python train.py --encoder_arch="convmixer" --model="image autoencoder" --dataset="short English words printed on busy colour backdrops" --train_examples=22605 --image_size=48 --crop_scale_min=1 --horizontal_flip=false --translate=0.12 --bottleneck="plain" --downsampling_factor=4 --encoder_norm="batchnorm" --encoder_activation="relu" --encoder_patch_size=4 --encoder_depths=[16] --encoder_kernel_size=5 --encoder_widths=[320] --loss="l1" --latent_channels=16 --decoder_norm="instancenorm" --decoder_activation="silu" --decoder_widths=[48, 96, 96] --decoder_blocks_per_level=1 --decoder_block="basic" --decoder_attention=false --decoder_upsampling="nearest_conv" --init="trunc_normal_002" --residual_init="zero_last" --optimizer="soap" --beta2=0.999 --learning_rate=0.0017 --beta1=0.9 --shampoo_beta=0.95 --eps=1e-08 --precondition_frequency=20 --max_precond_dim=512 --merge_dims=true --one_sided=false --adamw_lr_other_params=0.0018 --max_steps=6300 --batch_size=384 --epochs=107.0 --lr_schedule="cosine_restarts" --final_lr_fraction=0.1 --warmup_steps=180 --weight_decay=0.1 --adamw_weight_decay_other_params=0.01
Rows from block 4 of the encoder of a small image autoencoder, named by matrix and row number. Each number is 128 + 24 x the weight over its row's rms, rounded and kept within 0 to 255. All counts start at 0.
After each channel's rows are labels from the 100 images, of 14848, where the channel reaches its highest value: "colour at peak" is the nearest of a few named colours to the mean colour under the peak. Only what is clearly more common there than usual is listed. The data: short English words printed on busy colour backdrops. In brackets: how many of the 100, against the usual share in percent.
# pw: pointwise conv (encoder.blocks.4.pw.weight, 320x320x1x1), inputs 160-319

pw.239 [104 101 113 126  95 126 131 130 120 132  97 116 168 156 126 146 119 107 168 146 147 121 103 178 125 124 133 128 187 106 166  85 140 134 144 120 124 110 132 136 113 141 169 132 150 105 117 152 100 117 142 127 146  98 179 124 135 145 145 120 131 144 139 139 142 143 126 101 117 120 143 121 131 111 172 144 122 132 133 127 147  86 128  95  95  79 142 126 129  91 153 157 155 174 137 172 134 144 139 123 127  93 126 154 133 103  96 148 124 154 111 103 140 123 170 135 147 135 100 142  86 114 197 105 107 130 113 121 158 171 125  99 141 127 123 120 106 117 153 114 131 123 202 126 111  89  74 100 159 124 199 126 130 118 166 116 120 141 139 144]
colour at peak: white (57 vs 13.2)

pw.307 [156 104 159 118  68 122 200 157  90 168 114 124  91 129 159 111 124  89 103 116 143 172 126 136 127 150 120 156 128 128 135 109 103 102  84 147 114 103  97 107 128 123 155 132 150 157 138 167 151 155 140 140 127 116 142 136 177 162 153 149 150 116 138 104 123 114 113 146 125 115 132 161 136 160 110 116 157 123 127 115 159 114 118 142  91 108 134 121 146 171 138 119 134 124 112 151 135 114 157 107 128 146 143 117 149 128 149 213 139 138 165 131 108 123 119 137 144 105  79 150 132 123 134 154 140 108 105 125 126 115 101 151 129  95 151 151 124 115 109 130 102 110 164 135 110 107 145 128  87 112 115 104 130  96 114 108 144 162 133 191]
colour at peak: white (37 vs 13.2)

pw.272 [ 93 152 146 139 102 123 107 146 123 134 133 136 135 136 101 129  99 155 119 103 120 127 133 105 162 100 132 112 109 104 120 124 147 124 107 189  78 143 159 118 213  87  99 120 119 149 189 173 183 158 120 147 129 117 101 108 115 113 126 121 132 109 128 124 133  84 134 155 115  84 110 141 132 115 118 122 100  92 106 139 152 159  69 178 118 130 151 122 121 126 104 141 130 139 157 138 145 146 156 116 123 142 173  89 125 140 119 148 128 136 155 143 170 131 107 127 114 148 147 143 131 152 145 135 186 119 105 145 141 109 134 147 162 108 145 134 100 128  93 132 150 132  91 200  90 129 130 131 157  93  98 107 128 101 102 167 142 198 148  96]
colour at peak: pink (65 vs 20.7)

pw.111 [122 151 133 138 171 118 169 104 128 128 120 159 128 131 129 115 153 143 131 160  90 122 143 156 112 149 160 162 132 162 129 144  98 119 125 157 145 151 147 154 109 132 122 134 118 140 157  89 118 141 124 134 108 119 130 144 114 148 140  66 162 138 148 167 140 132 133 117 119 181 128 121  66 160 137  97  96 119 147 130 116 115  42 135 123 137 145 138 134 124 141 122 171 147 144 124 159 205 180 180 143 130 167 116 128 113 134 111 142  89 118 106 109 115 136 119 152 163  91 106 135 106 132 135 141 143 114  96  85 148 110 132  91 118 154  77 133  87 130  99 148 165 105 106 149 125 130 124 123 134 118 138 130 150 106 121  94 136 176 171]
colour at peak: brown (68 vs 24.8)

pw.71 [147 114 109 120 155 161 157 147 134  58 142 125 109  95 175 176 132 178 158 124 107 157 130  89 135  88 114 136 126 142 130 141 103 146 136 127 106 113 150 145 139 153 102 145 127 115 169 107 120  84 151 122 126 144 116 142 130 139 137 117 134 146 180 124 142 140 125 124 134 119  96 136 154 144 121 138 103 138 118 117 129 112 118 126 153 196  78 153 115 189 130 122 127 122 142 123 111 105 117 123 119 134 130 143 113 126 146 129 132  78 201 120 125 121 129 132 105 128 132 139 124 149 167 128 131 126 176 145 118 110 148 130 136 121 123  87 127 122  89 144 156 144 184 102 133 130 138 165 129 153 129 133 140 133 133 124 101 129 111 138]
colour at peak: grey (78 vs 20.7)

pw.251 [143 149  98 170  76 125 147 122 127  89 132 148 149 136 141 127 144 131 124 138 118 142 113 119 108 137 130 122 136 147 109 120 159 104  95 131 107 116 137 156 165 137 136 127 130 144 159 143  98 115 147 191 144 110 117 183  75 112 133 127 109  98 175 129 121 136 125 142  84 109 145 124  96 129 160 106 144 144 125 109 128  95 115 126 153 150 121 154 103 128 105  79 138 113 164 187 122 115 110 154 151 120 152 127 114 124 160 113 105  95 167 121 101 148 147 132 143 160 113 116  59 167 131 124 110 165 152 148 107 138 141  65 130 149 112 123 163 133 126 107 130  99 122  94 109 106 112 155 125 132 144 136  89 117 149 110 132 138 129 136]
colour at peak: grey (60 vs 20.7)

pw.222 [174 170  91 111 113 146 109 146 137  97 153 138 143 109  70 166 156  95 140 110 168  83 137 122 153 126 116 158 110 108  93 133 129 137 114 101 134  75 125 146 125 129 116 140 104 142 124 131 149  91 123 122  83 100 111 110 121 115 124 148 145 145 102 116  77 135 124  91  97 112 107 111  93 109 116 127 146 123 133 114 144 143 159 161  87 152 112  75 116 162 129 150 124 129 149 160 122 155 105 126 155 130 143 109 142 158 121 131 185 128 132  97 156 120 173  93 140 138  76 172  94 111 127 161 138 134 138  88 141 148 140 139 109 129 131 140 152 178 110 156 154 120 114 136 149 100  89 123 165 130 156  92 134 124 143 114  76 116 104 161]
colour at peak: grey (63 vs 20.7)

pw.136 [119 138  92 109 119 162 123 142 127 116 113 160 140 108 117 124 192 165 113 146 130 114 118 124 188 130 144 111 112 101 134  77  87 121 160  89 135 135  76 128 119 171 137 147 130 126 122  91 146 143 139 121  89 156 134 144 177 149 141 118 132 122  94 125 118 111 134 105 116  90 142  88 138 164 130 124  76 121 149 132 170 139 136 120 103 144 103 154 147 123 154 114  86  75  99 159 114 109 118 122 133 101  91 175 139 159 100 161 123 125 160 131  94 129 154 125 119 139 194 140 166 125 125 123 126 107  87 125 111 135 132 141 135 123  95 149 131 107 106 136  94 114 155 138 117 119  80 140 167  95 123  89 150 137 164 164 154 126 129 198]
colour at peak: pink (61 vs 20.7)

pw.271 [135 156 122 150 117 118 151 145  72 129 126 150 112  85 113 110 112 156 127 122 156 125 120 103 132  83 111 119 124 120  98 110  94  97 129 140 111 118 124 118  90 178 150 104 122 120 145 102 145 113 120 125  84 142  97 120  96 136 126 122  98 125 155 134  83 150 117 130 154 137 158 128 120 139 105  91 146 121 179 155 104 121 109 105 167 162 167 159  86 123 124 134 118 121 128 138 125 131 124 133 120 177 150 134 137 112 131 107 143 123 110 102 118  85 119 159 157 122 105 148 105 117 171 114 122 132 123 119 104 122  87 147 140 163 183 105 104 153 151 125 123 174 142  77 133 106 136 142 109 146 135  87 115  69 120 111 128 107 118 128]
colour at peak: brown (60 vs 24.8)

pw.273 [139 122 136  86 160 114 120 120 196 162 116 111 112 110 123  84 138 128 142  98 133 139 139 122  95 148 115 121  93 133 117 133 111 132 172 121 143  98 141 146 204 128 120 115 106 185 139 173 113 133 171 107 152  96 137 197 117 134 121 149 104 149 170 166 128 139 105 142 123 123  88 141 107 151 104 148 105 171 139 120 139 141 134 152 120 107 155 134 125 154 112 114  86 146 114 119 151 157 135  94 144 147 105 116 116 148 153 121 149 102 100 106 120 125 100 108 177 124 123 209 139 144 150 170  91 133  89 144 119 141 103 116 156 124 124 200 132 100 146 130 164 114 121 146 140 146 103 140 112 133 107 113 111 168 143 139  66 135 161 114]
colour at peak: brown (81 vs 24.8)

pw.102 [138 128 108  92 146 135 103 134 126 130 144 140 131 104 197 142 141 154 162 141 130 168 125 114 127 153 124  87 119  84 105 150 107 110 107 124 149 111 144  98 135 153 168 157 161 140 141 113 149 103 123 129 112 166 152 108  94 178 133 112 140 122 120 108 110 150 140 161 123 110 182 157 101 149 162 136 122 107 101 110 113 144  81 109  92 183 134 120  78 125 132 100 110 147 106 152 113 103 116 147 135 121 137 125 132 144 181 112  98 114 155 148 159 129 137 156 117  71  98 121 144 135 125 104 112 174 165 121  89 190 141 115 157 144 176 110 157 160 102 143 158 135 111 117 105 136  95 153 142 129 132 108 157 127 109 116  81 135 129 143]
colour at peak: pink (54 vs 20.7)

pw.161 [143 144 156  94 109 125 146 155 113 106 138 111  98 139 130  87 140  93 127 129 122 132  99 144 172 161  98 107 113  95 166 113 123 140  81 166 170 124 128 151 128 129  91 117 105 139 145 115 131 155 137 116 151 124 112 133  77 109 103 107 138 126 113 123 104 138 137 136 153 121  80 142 142 140 123 135 129 123 130 128 116 161 121 155  79 143 140 134 102 131 100 105  89 169 153 125  95 152 145 126 151 168 147  91 119 146 131  99 170  81 109  93  92 126 150 161 167  59 129 131 137 121 162 151 130 116 126  94 144 143 141 109  85 113 122  76 151 110 130 150 114 142 147 126 129  83 180 112 112 116 100 113 125 153 156 129 114 119 104 102]
colour at peak: white (59 vs 13.2)

pw.101 [143 125 149 117 174 141 151 129 121 127 149 162  71 154 122 116 127 103 119 138 159 125  97  83 115 147 114 127 129 128 106 147 106 176 171 112 120 153 105 120 115 137 116 107 135 139  73 173 117 158 129 119  86  87 171 132 173 114 124 140 107 130 121  97 127 132 112 138 104 118  76 134  84 132 135 122 126 115 106 134 103 126  86 127 107 116 125 126 136 149 128 132 164 131 176 141 140 135 138 190 102 105 138 129 111 169 156 121 119 121 105 160 111 133 129 129 117 162 129 156 127 124 150 101  95 110 117  94 101 150 142 107 146 153 109 130 147 135 152 155 110 126 123 139 126 119 140 137 162 121 129 125 133  74  85 138 103 165 141 115]
colour at peak: brown (50 vs 24.8); grey (47 vs 20.7)

pw.73 [116 131 146 106 106 150  97 125  88 171 112 112 152 126 194 154 130 110 107 161 124  83 163 130 112 123 130 111 124 174 132 120 146 131 130 116  99 149 161 154 120 190 110 103  99 133  73 163 150 132 120 161 129 115 164  93 113 119 137 144 115 143 135 104  94  92  91  97 117  80 137 145 107 125 148 129  80  97 173 134 127  85  72  90 114 151  99 162 103 115  62 147 102 109 132 134 123 118 138 130 132 122 122 165 117 128 135  56 108 176 132 122  78 155 130 158  94 151  98 129 145 133 172 139 137 169 117 111  99 127 141  95 119  85 121 123 148 138 110 128 124 133 114 145 164 100 121 132 110 134  98 157 123 118 121 137 111 144 136 130]
colour at peak: red (34 vs 0.1)

pw.106 [226 115 135 122 111 142 130 118 116 106 112 142 149 147 185 162 148 165 112 152 104 162 109 167 103 100  77 125 113 119 159 172  92 126 116 133 138 144 162 113 143 130 106 103  86 127 129 126 154 127 119 140 145 106 128 125 128 143 114 115 154 221 126 170 115 149 135 155 113 151 147 130 149 150 117 138 148 146 146 187 119 130  86 133 132 139 135 134 133 123 109 129 121 125 160 124 142 109 107 147 146 150 127 133 143 106 133 109 100  90 149 175 121 133 124 109 110 117 119 127 128 153 118 146 160 116 102 125 145 153 171 179 147 146 138 164 129 105 140  88 147 122 116 138 101 144  70 111 125  82 107 153 145 113 152 174 126 150 163 151]
colour at peak: pink (62 vs 20.7)

pw.131 [143 126 119 157 139 106 174 107 134 121  97 133 125  98  90 126 135 152 122 131 174 118 163 134  91 138 141 121  84 135 102 139 121 121 107 136 132 100 142 174 125 136 121 130 162  98 155  75 112 115 122 166 136 143 146 108 132 101 134 137 147 158  90  99  82 144  88 138 120 101 122 148 118 102 126 145 119 159 134 109 152  89  79 125 104  99 126 150  91  92 124 148 132 137 102  91 100 111 152 190 104 130 145 124 109 127 115 106 110 122 105 101  98  98 163 147 149  80 119 151 153 117 168 132  97 129 101 143 113 121 110 162 116 162 196 114 108 137 117 122  96 147 162  89 147 138 110 146 181 139  79 127 146 135 149 132  85 187 158 121]
colour at peak: grey (83 vs 20.7)

pw.256 [129 113 104 146 165 119 135 151 156 129 129 162 150 124 153 140 128 164 133 156 147 133 131  87 169 127 114  87 164 121 166 121  87 169 165 112 178 122 132 100  92 166 132 123 111 134 157 129  74 118 117 120 117 113 157 120 113 126 137 118 126 118 144 139 179 156 100 122 158 171 103 137 101 156  81 130 101 145  71 105  74 165  87 114  84 169 152 116 155 130 116  81 150 114 142 140 148 130  94 103 117  97 113 101 127 135 100 138 120  82  95 113 105 122 144 109 125 128 161 142 108 116 131 140 124 134 115 126 103 115 103  99 154  90 111 110 170 153 125 109 101 176  99  92 117 166 163  80 114 151 145 125 131  84 107 135 140 159 141 122]
colour at peak: brown (68 vs 24.8)